Weights of a small multi-label image tagger: moe expert_choice, 73750 training examples.
Rows from block 11, named by matrix and row number. Rows with one number belong to one attention dimension. Each number is 500 + 50 x the weight over its row's rms, rounded and kept within 0 to 999. All counts start at 0. Numbers have three digits each. After the name is the row's rms in percent of the matrix's.
# q: attention query (model.blocks.11.attn.q.weight, 256x256), inputs 0-85
# k: attention key (model.blocks.11.attn.k.weight, 256x256), inputs 0-85
q.143 121:508418421484476558539520516486503472413413487528406520437535575506529445442466519514551486497537420525471529605506459445466532666534503517556492495434474494514520442505453499538444530427503446503372537527521575487595480485477515553553527631437491493451513451
k.143 122:455469481473591492508458439439464563518551615570508503578481410374543438465541563522463502539537512477591580515547546390470429491533598436500510527444457488592437521566539426512547576512468480537418591542463500479440454495469522471569415625534396566454502538
q.144 096:465449529556553437401558608532500465504502535524511489547492462489420542422544431477564468534479437480472420482483468524459435451484434501473514470553560515412438561401533508552532488524528554534508398450378601553523519562507477559464497406571556557549458497
k.144 092:485568532516431557557479477602532473490459479500443547441550528529486500514501500521507435413527477532478454510511418630523449530428450511530430519528553473407485518471460499549515367553491455474468486464415445420602643437544486444522513511450492500557547462
q.145 125:495478572468536373467551498513508470556503515504591397417498520526493577502515485491414476486444424451485475520603552491576505490507501461481501538443589481423382478443561507495464535536485480465461477427524498546493495576502471562560552478462553444510479575
k.145 121:498420577485416439477575531544418491545475435506520576530527526434451516564525461438479489446463508494510424453545512534564477553537377504496475552543503521361432422400430500513535467500469474527558459522517501519560481517575527450426504514482484457398536542
q.146 095:429539541526537509487416484499485571471508518452553567461530561524465442400527497526551598465542480505587489441500452470445410512520480453536662501479483567533461557461570495614502519551596500446527500573505517548518497516508511573426495430471440592557506538
k.146 089:457533567486533504455522488449443489432494422540545558518533382542528499567462583501425473488476493516538484499514441487433513506453479513543493417464463447560425569429573398514467423537450528555443561525484486540460651493517493497536470471477556482494570392
q.147 090:526493467465437534571598619566432453473451569529431422495532416563551483502533512488515427651434483509517528449456654508435526489469524531480404472485537441381487473449482556360539497487561546495466482588531530562554566407462537485477454493470503441538529543
k.147 090:445475474547562552526400452521555488549508614379439465469440551549536521522512492471547456520501486527513508545528521470569474411491493530517434619514444493356536434502515572499523560529435568473432494433503476523550531492522525516507549588501467582529490641
q.148 095:563547574461456494502536415394478533545474477489600514570475514472516470515499495454423479434517627429448467553503528557450596472478524510522433502462576514608540467566536504516417491474433506502473518514542468472519426456535559590536638564527476427433400470
k.148 096:514469417427492419402517514565499520521518488513556466532473537474472574472467525530511559492554571506482484512483433488506398494478510494491554449546450524471559499548531407507450521423545462552450555504463571531554439546451443443482482515392446438440563531
q.149 117:420480432583509513465488535517489567498521505480403486577509520662536577412468560528524540504527518522530538442508559468443541437530474523445435472523396512420477516496461548468440584585485496496481480524547487585449523548468540453447504522459479503471575560
k.149 107:561422472568521515502453563476469454501519575542510448399491449546508500456494456538609397623478417502549492561526557373509572531506522524599492508541426503546543417463510594424537505569505502456506444528549530512502535461530481594473520501574574498512507519
q.150 107:442581464613479518441451518506521502545597438499505566617500490447465618530557446504536516462530636502523460455436448534514453458487571543490495472540497516495487546511497463506579524581518483550561427434433467554454439516432476471471435504548523537516453405
k.150 097:482492457613443554437515489533504449428439477534512429415503505511558567407509519470590508507540446498500456575493430515487487572468458465477524468513550489621525513516439521513476424548538471459606484454469524463588492465539489595407507477525571460564494396
q.151 091:506505472568496507496532504507509513552517618539445519487563433609583516538502561473388578518565523501479566455497553423563436459492542563452394503451558476476430414541547505469492446530548583533568540511507428428502505542483588436491438487472517471404545447
k.151 092:659475495537489536555474493439511468512426504488455520556506501551446445502500455521553518510465447500470448460460584433514688520467466555493488490539545490395538414416408571490450493531548586474535476554520541577533452497447478504526533487466502394447448528
q.152 098:413531470546584492502517609500525537523536488489458522491466477570495459503477495506449530529582446550542569531468526467496464464637517470465448416440547459552480536594437493477484492525547559533478521500556568545547526480473506450432459485436483559541510474
k.152 099:528514523448521516475431578479459492528469466457504516564528413582418468539471430575617478455533516505478469493448521512523515506448493502494505495526462574373553593393459524457528555470490526398516412575523516588535474459529523479504386489521423451477511581
q.153 112:473455449560553422461550478441493452557510486581429457491421476410517525484509518475616532561526615543493452485476377465600519481493454417482569529436414466498510537473576481539508516552444438456453434445504521468467455426514493490484417531527471547475421564
k.153 099:443571562382545436526492437502471465519532452467481559581557486291442496481431491497472600494486476345444487450460437557454529477550469519514528511566510464532479549533512506531517587544527529574517489534516493524471443530483488452533403505467478448452557471
q.154 085:490531451431454517570583518503562477520452517471570497505401424400600491507526445497540533587515490555521484547541478481571514499529492504518435473518479505567424549471391473479443482559523512518576462540449431442494422474543461487497388484444489489430427531
k.154 087:538491463517424452592487486483545487409547467416478415542546550381491465508464465449486565501479518476467574507508528522536536558483498508374443496465550481553533535510441499552538484531530559455526487512456600542516427553497411491521481402548546506457469468
q.155 094:501471465573464529538425476487537516508554470556413539525488532499479518484483498462562520392535633532472498568503338469530460555494545466489438460461504580528550484649468420614444527477443509499512515435488509398501359526433467523483512541534514498447477456
k.155 095:550511496431442518531459445523571561572454478541535406492525504362457421441423580542488579481575577445584455589516504491499442555593471452420508458455564521566499481533469441508531541496615450427430502554460456516460457544449494545548399520500506536489469507
q.156 112:540534480438580509455496493531541554435535483495537610534495467490532493492579471460506522543570503517497470533462333445540446537443453575552547540447550475602467465504474441517499414430528494530565535496459495326549379541613504421518508420536486533497519370
k.156 108:562606518509511558523479457575570489462503477430462483486554483565509465498567506449510525532544554509476507501459515560418575496443529456414552475536552464523532454537520482488429473534548504487475505445522578538462461479496421556470464526461479495414432441
q.157 078:587557513471563467518491522449523564537555523406573482511436527429473471538499455474420469549491478461474551543535614507471617386528488479408450492613479525526548404616492514497506457616439551547502546519517462521422539573522409466499594477531552427445544464
k.157 076:502497384536377465426506529590537463500429462519444456536500491596483569517518451571563508470541495574418581497488500533551445515447476532527496483552525465520544474536467548465486429429514486455465484529497546495501432466487505447518609462523527480476408589
q.158 126:504598533494456564505454464441471467464476381432590516503501476341483599480532470492530614449549566463483382575546410493519502508552485510637587528504518530710527602554485443588507521495480419484452446520474507502530479449548460531539494495433461545518410482
k.158 126:435488522464476396427505589481450526349528419544552468492545487426559536496482547447456504591533549449488507539560423510411492505439525447462470417489513561563490626546522407572554548535469524532553529491490541484473468500458456507444512444486469501473560347
q.159 098:498477562452533458464541436470533533457569468470564425505478549490478563531568505508462480522446518438493450451472533554493575510454523508500543520545403529443431461421543551424498527598477429473557436520510459541383467497512459477474479493541519458499515523
k.159 101:470480480550455539452596569530471442443475433456543569458542494510537596509551476413493529494461408529473550452527442547450459579527450536557532502535513459650472440563538481438450418507411478549597474431504542469535504522619494541439567440484651446547561490
q.160 092:616492507423459521499556464553506396530433523459452565563403492507507518546495438470511531439511536430480530463500477462528492506437562506515492481476510556446556471553446594532519410513558538548541474507429492458486477486614466527516517512512433547598528491
k.160 084:606554417510531434564476424582554419445496522434558442481434519402525522498514496456419576479541497547466465542529596522427453487428503394410556561476566513539536485364559556603415491540476565496558490522541500386495486486457401513530428492511558467517443451
q.161 094:474525525644458466467511559590530460491469465396374483488518483427478453481536513503544449469507476451504458568517467522490505507572525381481526483473498474485600454488517532490486551459520449453485438463399478465428533517501468629556524540583528544406405533
k.161 101:439472541517562477500485485501543521549487469409463543550491479581503465494400466504503592536525433467557424544459562547538495490453430512510494527529494401402455421488472553499510516525494382536531532571534535471458593570487540591515454506475464493344469542
q.162 093:492416550581476543563455561548397633503522578527511558439462483539440592496528613537485475533473556519514455537500549522526511467490520445454521429455473465639508470487496447457543474573494500469510371453543535526449474486485554550490490495508487430474513454
k.162 081:537386463465565571483514419540535469496530457545416503478461406417514468435554430469405564476636447438512507510484545557544492520538430505583526508524492495464445513499561432462495479535414426517436547508494469637562413474495545552473535511493508507461513521
q.163 090:526505468445486589495505466507427610512569468630555532468436441504454421489516532502528516493459475519547511522452532533563532516414465475455512568497490494653457490441458454525456523506519480409433461513506510419487366520507472457428477497524570466499537502
k.163 097:489500531570517564495502419667423529463469491566515553536389449491479508532599530488492502437530475435463557511522514581489479512614485482582546473512463545589527448465540455454401441498502494485475475480530465548541515513500444475517568605469429405427509468
q.164 115:499486479501510523549534576464501561477472497542573594542456491479497608453471565547488535515500513490473444419469516515607513548480434499524491499442497479525458580535448430449528366526545499512520510472491539560508443490472544436382615535544563447629530459
k.164 111:520493451506604490487475416485617476556525448472557430555440546429520525559586492507479554456514439435459473606520519533451390472475542627529492534482558499510546571567581501540468511468469519541546631510445440470493485464414447498447491550434550522510465415
q.165 098:545438502562561541508516528543444497580551448525562525399430467493475422558571499490509468435442469585530547503511515463548407460473504508414531375553459388672489502496464504574488496462457576542546451466549511483492517432450487544591561425568528482482515548
k.165 102:434479531535533513507469386590444517410551514584513527462476460575498559498507446470436468462540481440496556481486520534466460510594430467577618376519476510514422498484528459399455339548493555531578507501536494466534498446529472474478599513469466440381543534
q.166 081:564546491573495541427505499545523568536589592480478510477530533483475529467446530542575457479438547498522535496505435522447418552566573533490497478581464517487401491560459546495569499489527470411633485478494535563459579569574540483438509433436466433443413409
k.166 081:518546438487506537426456589427506507593506541503440472504524407486488503532525504525452372550535504529492570491521570490532482489515538553504428487517612545441490526511440530501501493437564462499440389517525436566432437531501525410472502471420595474480402615
q.167 086:532567481537428495496540481400577460524445531532540523559587516509489455424500363475542465557505451461542472543561511551529528602527473425585516534548598549467573527428549589478521524515503425485502486523470492506489491394438464515396560549572527494495467465
k.167 082:445466481459550434454532564453466664577532421447443499480560474542518502535500460426542496467533450401559438481473475514578539443467514584525525484534458421511514432516410559479508541521442363591564481555518439405390530472465552582480405529540493545468465482
q.168 094:509413597577506426499497561499518522432458516415417467499597512479527465404537434513583503524595527488531394500550534515499499468454485478487462422494481427477533507496487529502494498502475507501496580531448497512467458445423518603549464478547500499489404512
k.168 094:508460430343453485523577508456570547534585492517475446417611577536569535494497444463559582539473464434564392528458503484488593501511504554489482539527523344518404333455490542462532543543535466609508471526511475533456600477520535540433452517518538525525549517
q.169 103:455484475527588493494518513506475545478487463531597457437493502488502507507437508539456485479498430529483419462463530539517460445500479467478551494462493341514450566580493456506436453482476502516465547424531469564523564468540574443533567504469413390528526554
k.169 109:446608576572415491438437490540503487500476557472488481531452472528478461497472490518527436523517525461510560491542526523428341515544565523517528508442451545404515561456517554526531376455443486440471531497483550481546508512456447491500501469435484453424535503
q.170 094:517495537462499407521563451559398481491439506427510473445484502568531459505562503509571569393471440574522532518524555508459500499448615504492524539531522532460525581465532501534525505459446540557571475563517462512478423502541494589635500482543462436429471611
k.170 091:512478452565448383496499456456470550468472495536495624332353509582472478512456460508470518480565551511519535536522436507490492491523465495488489402514444599512508606557511409423466498513477532501542522515551552520508467492458498547552494467535431495419514446
q.171 104:516484588499455516533525474512488455464399542467502555539400484507475522526544446432492527503530489475431469510566522504467513570499590417500454510502511540487599477435424492579544452499471547434468439554455435435386410454586496564503501474498524464600522523
k.171 091:553498429516530464517514445491501473458482490462465503467471493480552438497480482457508638484536473523512380544484505515466521507411531445462548528489455430503554392462460500520469542596471570550520571498480563587526502472479442589553435541500463487452534472
q.172 087:478500543486489388494508555549548454540409431394579564572437442467549570492469497455387565563599502550428408452558577555534555455561478554452465485502519539510529573496507501460450545488442530493456492563562467484496499440440445447584550600501488531490512593
k.172 090:529488491463550473510519445451485521541448481468531483602520570476505473476389454568506624473506513552504458546456406456595506509496462486520527489546433455495525601512523463468539516540545556532512568524461535527548508474530521482582544463535366558523469423
q.173 117:605483512579493512492465519486494499511590502467558515454489495538430529486534495554472526461416537573547516419491428474514390514537531603422419365539476473628450495462418565513475477447508487482588424503520551550462560519561538592500532447559520495504504511
k.173 121:532456458500515518517383438524417481446504534557515397510521472513547492509552498563467434470522451472492538533510589504417461501511441435543591419500564553624462522568466523471447452526513550593560437500494460481460532444465441476445528496477506410420494537
q.174 099:456550467405515540464486551424539582431522470539489479542545552424493459486436566460473434601553464429457540482517492542460508505525498518541535620480458511497426483591585536546465472511446483448451604527498449512506537498567553380400468473355456460539487381
k.174 107:493610477495465558480573608406498498539501548470550509569541488483497541516523602519520430555479589500464488412536433400520574513463623582475432555460494495455631512523438519554513579496547595434413476463434475516556487597501535464487579494412520601570500520
q.175 122:608470520577520485532506474566458446512496480508545493427541470515479521496506479537534483449438526494439486531459487495593522518480508452500574450463477406503551510555477508439554512523536453561471410432475461553566565496530486493552540510478445447475499476
k.175 132:448505553502496461439419468553560517524550471515467508417521533491447503474470426477489488553542481421493502548420562607468387534488472526461486511519454489416462591422594525509474460389434373548515535577491498474460522481510497508487404473496558438439496495
q.176 113:507476502394508540464434492463435520518479500623562549441477428451499504487441516527432498498566496453494456529379594492473538467467500426503475564375489545483426554505520475534594395502462512437507455466468555517452360507589574414476543528525551445527586447
k.176 106:499503547537557526475528445552569485485517478503509463541398420458473453494434457489483516465580471548466503556593455508513476558587500487511541517442486512612468522456540457550464525489495492462406548503430479643582411462563448523541609597485457519507503511
q.177 102:492599466414361475469531506487551465482450515374556426612515599510593543445551546522411489458508509397440492506529573552514416484574553558515506545502481479419509603560553442497474436475512439487487512577532478423473551487550488480531512516429485541495489480
k.177 094:521515446478499538499481623419527470560572463457504441568570530513525472457403496590518528519551650487494498528499548396508524456438483499479492541563546546458548552422480570503563535604505519493423424460517525489564455539539496453565494408433471529463464517
q.178 098:487497529679501486446471570481499546450522572487445525481552555454481471491528467508519424442480533530547489546540418510511445602524504454411504458481506526565445446570498537487497515449451454420483450451467445550431474539490560581461433493568533478495437465
k.178 099:455504493477581536472506542510573497543590526492392493579540486520544515527497461524584549526521431422513372509526562537513549549555473539606487529578583368505504347514473514450463532474505434585507394519437421548427610534555548513494444609432516442478505610